{
  "model": "multi-label image tagger",
  "dataset": "histories of elementary cellular automata, time running down",
  "train_examples": 295000,
  "image_size": 32,
  "crop_scale_min": 0.8,
  "horizontal_flip": false,
  "color_jitter": 0.1,
  "arch": "wide_resnet",
  "norm": "batchnorm",
  "activation": "elu",
  "padding_mode": "reflect",
  "depths": [2, 4, 2],
  "kernel_size": 3,
  "stem": "deep",
  "avg_pool_shortcut": false,
  "widths": [96, 192, 384],
  "num_labels": 11,
  "init": "torch_default",
  "residual_init": "none",
  "optimizer": "soap",
  "beta2": 0.999,
  "lr": 0.0034,
  "beta1": 0.95,
  "shampoo_beta": 0.999,
  "eps": 1e-08,
  "precondition_frequency": 16,
  "max_precond_dim": 512,
  "merge_dims": true,
  "one_sided": false,
  "adamw_lr_other_params": 0.0012,
  "grad_clip": 0.5,
  "cautious_weight_decay": true,
  "steps": 16700,
  "batch_size": 128,
  "epochs": 7.2,
  "lr_schedule": "cosine",
  "final_lr_fraction": 0,
  "warmup_steps": 830,
  "weight_decay": 0.02,
  "adamw_weight_decay_other_params": 0.01
}
Rows from block 2 of a small multi-label image tagger, named by matrix and row number. Rows with one number belong to one channel. Each number is 128 + 32 x the weight over its row's rms, rounded and kept within 0 to 255. All counts start at 0. Numbers have three digits each.
After each channel's rows are labels from the 100 images, of 14976, where the channel reaches its highest value: "responds to" is what is common among them. Only what is clearly more common there than usual is listed. The data: histories of elementary cellular automata, time running down. In brackets: how many of the 100.
# convs0: first 3x3 conv, stride 2 (model.blocks.2.convs.0.weight, 192x96x3x3, each kernel summed), inputs 0-95
# convs1: second 3x3 conv (model.blocks.2.convs.1.weight, 192x192x3x3, transposed, each kernel summed), outputs 0-191

convs0.88:132116077110057140108061188152152138133141115158153157096122117143091148130126118127153148117122140176037084108137106160139118125109160122159122118097134150098118080126064161053113126148186132119151161140104055132121119166117120125166094129141084188135196148162138080140116061069098149110
convs1.88:105146155088038111076136144121132115161133174199114079113104110071116048156086100123164115110114108109171206078112125115101143135097135093102133149134126131141121122152169168077137162071155132136142164112123162191080112156189145156088097186147100134115113125095048127092051137153133144166138109159143135131169166174130127102128125146078130124110171100172108151109155100127154213137129171119118115175146136126141095110128085201107120122141135179098104116127157122117151122135133096056201139070147138105131145148122183131132093095094101098057097167157089123157173113170110143146
responds to: 111 turns on (93); 000 turns on (81); 110 turns on (81); 100 turns on (77)

convs0.10:075113117172187176143166112113105154178074138115088095152126102116128104094081123112118083134119095103117140094123156158111034122087097138131128075147187102107136130098125215068136148144152064131091152156140108075182174087137128100156144157128150161148153118062127112132102151161146124140
convs1.10:153119133168131125102163157172122143126174134125089136141127155145115134084126047165118125080098110094144156116128197161172107126141132075216181124183158144100118136122175143181136135104104138184093133119138212127127182196168156122058162066147130073073143115131096101088172141161169195156103160159138103100110084132068101093086141138085155137158112166149113171172093129149093106106104179126136106096129139112139103148113108130146087180116083166134195144078113150116099127111099173117129137105103178143093113164129063145117153109145147114146087098094100115125134087146121173056
responds to: large cells (74)

convs0.48:165147085138130120104168080139191136074097150116151114150135096116117104122099106120128114067190083141163133097190137090135133120112083064168108124164153098123088175065129116127109139089122113150092145145094159095116080047122133197155094128121071154163159155135100104105140154057156129097
convs1.48:131080140156120115150181152151148160087166072118115164161178144131160192083140118176152036153115160106089114055079165187092075082154069134153137114101125151153061153135114121158128136065113144127106119119166118103150123148129072082163095083138181132139130123135177133125148151105133034114098132075123126130143132142133100071177116167147128119127113137169117155117138130099095132133117117091200083183184114189145149166087115149106137086163140047173112118106135091109109092090132131115146121159063147138194097132126141139119140142176097125153170124166169155140074132161142134167
responds to: large cells (93); 000 turns on (81)

convs0.132:144113127117131097177167114116173128048148131070132125142117162089097150126074159171127145142096141125114143179116148079146180125114091088171122112135136072154111133149180101124065113180119194130113127087141101224151125118130118173101104080137189155127157137166076118178124110163094099112
convs1.132:103164119125116118148096150100109117114108093115170134099123105075149127172168154133084118192117132125129110124153128120191145087126104134121143134145133091097101152115131111085093167159102197114157203102153099121087133071138113094164127106140141124154107099134162132113131138169089060083101123129147121104127074119121195099066140079113119137078067133100102096113089130080111163114142111134158118157072184151092101113091136137104183161089077149087094132177115061135134101147131129152142097177080107088123119148134185085126093123150150068133128045131045155183177136154138022169
responds to: large cells (97)

convs0.171:104124168134112124137141164073151094066094130165157185200144098089149131168099128141097121084105095116126145131145155141238176177192089149131126181150136135091104147096130166122126137184112148125147089089149108152055114120098097159130124128093103156086132156106181120137161138082143123171
convs1.171:078112143112178120147158135220083139145054104146143172143149121127130113149087145140144098148202120127167174142126141091159130166213132133117125034140116185112112128096174090159117057123151109102153094123178166139090135090193131183172131099148130105113084161164184131092085154159175113159093172120128100130140097122130122159131125122123135078153146158134181108178126204162170100117088166114115104121153148172124109185123057121122127158129107138107126089174106169126124120164119183111077161087141097146195148157135102104160146132118153150170096104076119088115154127168144098087
responds to: 110 turns on (91)

convs0.30:165161084111094124099064186126116153132028142124134158120137089176141098068163180115133161164079082132127114117140123122139177164182106126157144139070152174071151154157112147123133145122137107067088113131100151046110127093154095145120098144169133094152133186078127113131163112115133105105
convs1.30:090097111108080116136179092103097097095120128144155114181093176113132138102121115114111170154115133144174142137107137156183137094098121083074072114160122131114153105148125122082060108120141134093119133109099057096114088107155136119093116086117139123112105156077140189133100131090055091028077112159105152108142129158139096107113124117136136221196119110137085130083137095135138190088130099074156114101110082190133085118135105103117183108122064097148085164135163126087142146124151110073084085114109122143110148077136164104109121072110073108114143094162083118153155143075081053115
responds to: 110 turns on (87); 111 turns on (86)

convs0.81:111128182160143124124129143123152130168148131103133152164137132105148132172160150150129084208139185135082107161148197085057146161157148181094155125143085093127135081123119084150114088131174146161206114133129148148093115161120123154072138168076161056161129103131104126105175137103077105176
convs1.81:105119136133119110150134054119169124095137120102118131117131153129132165123194155130097160094155127111091100123113167111117082133131089120129130077142089123112181114134096145125146130084124099098145155114128086116127110115103114152109127178117112142073161115189127179114103128153104058136208075216183137139144188079096144136137140151102095171155142165158117168182128123115153129165195053118180062104158033091170117098165069119108165103115168099146134046117164128111070080159123133112063122141110084061146124135170138085109151117124109136131081148140154121131122059163144126096
responds to: large cells (85)

convs0.14:179107174139079145136145138115145113131089139100125067120141170076126164116124113111104101131134170130101113146114107086149220138089100124055095108151101140095197165098135064165108119131142147137215097118124106175093107123145141144138127096065169178130158065163073115143159152136128095118
convs1.14:153152146100095120129177171062124112106102086166175147045120155145142101162128115081123144165139051123149147122150142139144156114083155113113133184155108131142100134093151116112096158205142115088131129143031075167135107184156160115054082155169132132133136106058113086178107142144103117129120127125151138105128111148165144166108147131163146156130066047130128118088111054128126142209107137143137116122069146124116094121111170137106122086140136086105066107091138135133102055134102150090161120126047106179137134146125171109149134094092150103090128125160094155125146129141089067195
responds to: large cells (84)

convs0.100:093129115092142105100146153128095168064121160128138144132136099109094172152162162111092139110099128152136161136191115136167134164144095181152191105150067162152107117080121149176174069201182120078186133119156188077078152099115161131134135102134095132096085153096139152102174124114097114168
convs1.100:146132125103122151047111100153117131112122159153139117100095090130143098075105154116128163137100142125110131132116081148159106096167158081101071101158090141108151087150124078113139113138124088161159089128146078096165131115145071191068045100125105173108160176135198098131144104082102133176089119165136075083110138129136101115112120106118110108173109139132139098137125075047159108083159168119173180142147204141159147160096043181146119164129138148178130157112116162121117137068153110157112141137140177102104117164066090169127107071119125080153153167148073116097060080143152114166
responds to: large cells (80)

convs0.122:145097145160115178121121175140130091123144096167140161165124189089111107188147185144180166096110125094090054149119098140134077160116165158109095121149049130096123124117185048079110158107098147172131095172104092161117094140107131146140149133105166119131189087160180114092138140113129106150
convs1.122:102105144134113145155081093077099126142108116139148122143202148183067156117089146167082144113138072151101104103168172110096142131155068124096161131121139126134146144136151182086136105101088133108150045122121045120147074157082134142157090138134116092140136172193077154108118148090117163138137121123160147161118164180104133079137142110117162084125126115157149119070154020131156124149106166116154095114098179140191180108156122080139067163151157173181137130059093086115126055112121111130124129069143097125158114190141129141153181168152161160108129147172130148150121109152072155119
responds to: large cells (90)

convs0.181:151120083141190065149117178077135154086181105154152142147127098133092093157187086141139125131165135125101090131063143080144118137147194185134121145113093127154145159157125123124147117067122125124108160104126201152112099125121196159130154149144168065176118129135073080114076097145184122142
convs1.181:125168149180127219136168164117124092120131091170156124131096127104120138161132121131135160086209106058151158150188070131110052119071179117117073107144121127127107123067094144145085125107103158169092112061156049157150156182163111109163098148132096072120094132149147163152058122119104153134132114127097120110098118165152115127172106148143178150185107142086197093112127086133101157174136195073093155108155087133087119076164140117148147133172152143125102191108172100124118161190151105127186146104118155157182106128170151133120142115151134113135115168129143142173148121139077110128
responds to: 111 turns on (100)

convs0.151:093101134192147204053129069093145150067064149102172133104144110160114152130165137090115134188116118127113133117102138116179138167126154176110120172147128127126115099140145113045110133138108110138147153096108074144076139136132104184137116090173143100125169161147121091169157175112134148049
convs1.151:151202139123108132104140135109097121052209040108215140134120129123131099166142088126165138162102145131116118116136111054171159132160187176110152113160098149147142141078137165121151154184129107099112179117119178136136137096103144161153140124160060138157098133119144135158098106131110132121143164069117075129059137136142106111163092121091111111121174115155137064127178200128168125114126145135102076122098067153189155152098173132088126073112110134145144134137064139120131173113121074140087113113164149116055113103113124123139157157114125144181032122107144130104134178139074079114
responds to: 110 turns on (97); 001 turns on (87); 111 turns on (78)

convs0.15:151096106150224136145080094122170183129106125140149187044066131091133138179087107158081091071179154130150051170164177104127108141159174140133090166122131124114130153110146129112123115136085111102169105123093125114164137150167142142155117164092140131157114149123073162097148148131095172121
convs1.15:141183155112147112098156131084142160151128180126099113116085093131125161177137123079104087142148126148143200085107157146148158136168090133082125132113153148170160124114082072129147141173155086158079108090133145125113090095126100164090098100091138142140141063105054131105119096144125145068136131138132147129150147145140117104094152102159133143091116107141158148119105160120139220104130163109125178177140132113134138111121120130179145106084050204173074106145136153143136111131099115102140149126179123122151146204033154104114174090164146105086000111141140112115092121092072106169
responds to: 111 turns on (100)

convs0.1:070144100146208118142180068145085187189072142147088114130189039120175077156145152090137143114198119104147116105100132112129070115106117119106133109162112143150132113128122147102168122178100123157118134196116158147085119112108118112088127141098092139093190132126102151092141151112119146165
convs1.1:127121105113129138125146134146164149137145155166127119143170103166141072103115120187105121051170157160125138146140156128129108129079115068100092144137102130119108155108104101157100142088101164088154178084144139090076124232105062171066153093083115143191081117135107180125072096098147074177114104129125070139127093125124080118097144189120144105113099168057136107117109113143144155151147105064125143093119121082112129139127089161152144168125156097144165139186142168086119076180125181100074159085110126058050135125153152101112190076128115138107085131127104094104128149118128179126
responds to: large cells (85); 111 turns on (80)

convs0.40:130123118148115143097208129111161124134141149162122135086101213145158141188101149131156124163175088097103126161139123121189164162100137147117079135098150076093092155145110151100129140073041101145151184133186149134130098095099133126078157139160114108173173092102124116133154201141070131131
convs1.40:131132161226184177122088135087160146114115159099121111185133124108185113108160148109088117070133111125129117086083160087178106114179104095131177141142112141139078184097091115139160160129105145127126092116135127100104131134127125151123121121154158185137121116133131133130086161105130120083112169071090107041048115140117206104110124171093228142137116142112128130187138092139102102138165171143138123025051125182119111111120039162154128056143112177136111104063170142141139136159117170128144126145110099149157086104161102125121148140127134121116092158112152156170124144145114134108
responds to: 110 turns on (92)

convs0.177:079117115084069158090078177148120108071179067173108136140125169146097153125132085176127095201155059101076147160093146110109143148147120102099115151118107122142141142160129134156141103087064108154106101110166097101136132131112179108077126155125170079135154158144108142136100054149114070159
convs1.177:066096123140108193139088141109125186100071106157172158170110158130139136117138131153128151087090181113172143081143069174146123146169121087159170149132082101114096051140097154139089142184098073138162139087162124136106150158070137167131095164116125123078092154091165000120109148114110090119150090049139137121129153144113056127131142133152170074104117153174151119127183166099125083085092105144176081165168084114154117139061138123104106103152158171161136092113122142104151083121144124120090127143129128127177127102114133109097159174098164094122129101140113148087159131128097182167
responds to: large cells (73)

convs0.62:123080143080085155106129129119162125130111183132146094082158088122124109150080102095136128226182109082121112129201115120122109084137085152112147120109083115186102090152143124125168105070152139097174091141196095121094150141114083137065145170096099089141179139122071123166132102139134106137
convs1.62:123164109115142119077146111139095139167142125138139132122136166133125174143123139148119117071129086101087128154099134053133161122166157166087122084102103177143178085137169157088103109111134139096094124123139132122105128116184150196120169091120144099144162128126146124119135062108155106157165098142058077149162093088121177204132148115142076143083100111105139127071154078100138071119140122096110137120190065169132126135101041089135123144133121212145181100084038140144083077134117207155155129183090148115126178123079128090112120134101118128112095189177110106124159079132125174134
responds to: 110 turns on (90); 111 turns on (89); 100 turns on (83); 011 turns on (79)

convs0.77:141120145142071190131131094195177117071165102136157095138074096102111106183186191112125089116166214091122095177160149184140087124111087093082170122166137128141128095130142134106090147058145111101105132132124106118106127128182152171129107119105101143130141144086143088187160107126116116115
convs1.77:123137098113092100099097118148120094148099165121173045159134121189145108142099141110133180099104104146138133171145125102126079166150069074161084156137150140133161157104083204099135161116174173078132121113194122073161149121109064123122129133100092154154165165166139108088139111061111166137119088131113124152132229147063141164155147166133123146151090136117093161061118144141180176153098132109177176067079114147098151135128123113126134104114160126114175104184085125075117041136156150090120111132127126119129110154145135144078168123160132156157068107135146146083123092067142154184
responds to: large cells (87)

convs0.65:115179100130088108146175171192140136159101143085152150120100168123141152141114044117153086144218174108086153093093131086119133153095098094126146192158127142174131120121153115121122098079095113127110133076116131085145113185081162144170088134157041103127144149126122108139116183173140126117
convs1.65:195080117162153127136113132170160150146078133172151155134145132150162131153172147140153139145108089144125110116197223046104142142160112108097101154062117116156101131125179122141150100144131199091091075141133120108088159133151169184182129147107119122111084050144124120108113128084198142150173182095119119152053140129127092149138093123121170112076168130110150135133086146125134120122144126165117190095084092131090183150168049109123107078138159145120137095158110102161104076130096078159135168118123063103138115143108117152122181116093144065186124130165112199168124126112119116110
responds to: 111 turns on (93)

convs0.138:143142145041091119099190147165067123086144138171149131101110084110091152085156128106130177140117131114078196102105112095129186114075111095134091123084153112137109131094115128207123096143153158135163113122143159104189128117134144098105079162077037112104107134117115146109158160140175152123
convs1.138:138131132144137163115101119087153153122088058151156165123137138151105132115182125111121119164083130122085142079111082151028093103136125115140154161135124144114108139080105076149117159063106118124205136097131133128085095129108131122134116172163068106087109108116216129113060165101097135186104117136118135110089107149181144120134130141108120137139122141060106070140131151126148131105122113115174130131046119097109163142117095136143175091157158054145156118143127093155153131161109108147151111073096100046164182136155095152135145096103150118110112208178036160155172114117048154161
responds to: large cells (85)

convs0.168:117111170162157071114173149114144131116149110149145146074171106132106039164075071131167122103116125157123134132126145145091122110140118078125168107218128100066111135077148142118112132093096141117115165161101166187104079137170127138130169163101148174088117133066100087174090166113115087105
convs1.168:145093185109145067146119163105055101103160147151144149197098156101120106101167162159056134111121137146141140095186179109130131113171159097139084121114088110118151189121131118176134155129108150183125112081109101120155122115093089146111135148153119091145081131149159011114145102131159173166117125134224193189144096119147124154099102142109193101102134115121104126132088128103147136048064119105078166089138141087135152108081147110135139082166081122092125135132101111163155070131126114139059143048085133112147069119149147142139112124146123137128139103071090161129122157103139081124
responds to: large cells (94)

convs0.129:137142127121112083138161143134145175135153124065106127204164174125134151141146087143148119097061082081137149114119177080055109110129106100101130081138139172138132208123146215143125136146132141178083140156160158102211114114133119158134148166154121141144161104085127152112093095112083122076
convs1.129:105123141106139149135103138088094099094119112194084157162088150171157144086132168140120093133116099042169096176154155145125109119142116120168129151127092048152144163053130176148113152095133136130139119133147158098142095138127141169101174082157105109099190124078093174141036116130118128114089163191110155136109157121153133146136052139117157118143093099073136176038102092140126120142126060124128126054113142147124137105139089122119141190138125189102140216169119132147141150092154139098143065158144123107136129099163139172161142038110121115155178088104131116131142177091138112131
responds to: large cells (99); 111 turns on (79); 011 turns on (78); 101 turns on (75)

convs0.12:084195125118062155099130193129152146138112148108127163121115123127112153147080163180110143102144211099133110188117096117094095121098112142195184135134169112129121091107108140118103152098147167102139109140110094106099186148111126174135041128097106097159211175096136130121139147080083122136
convs1.12:099168079138105117069141075126178136143202147141109131127120171159164130166148138182121103152136087091115213090131134126104137200141067110137126122175140150084105130152094102181183134111164140113108138063171194118161177151174124152120127182145086171096137182137159071070140197145172129153143084165170097132165124128097144119096119162109144117075154142119087156190124174107093089161135170120160158144102097095151101125179129145152114105126119110115189110120148138116135129132140164132169164143063140156159130205121112136131158041165144113120055106152088138104110108117129105137
responds to: large cells (93)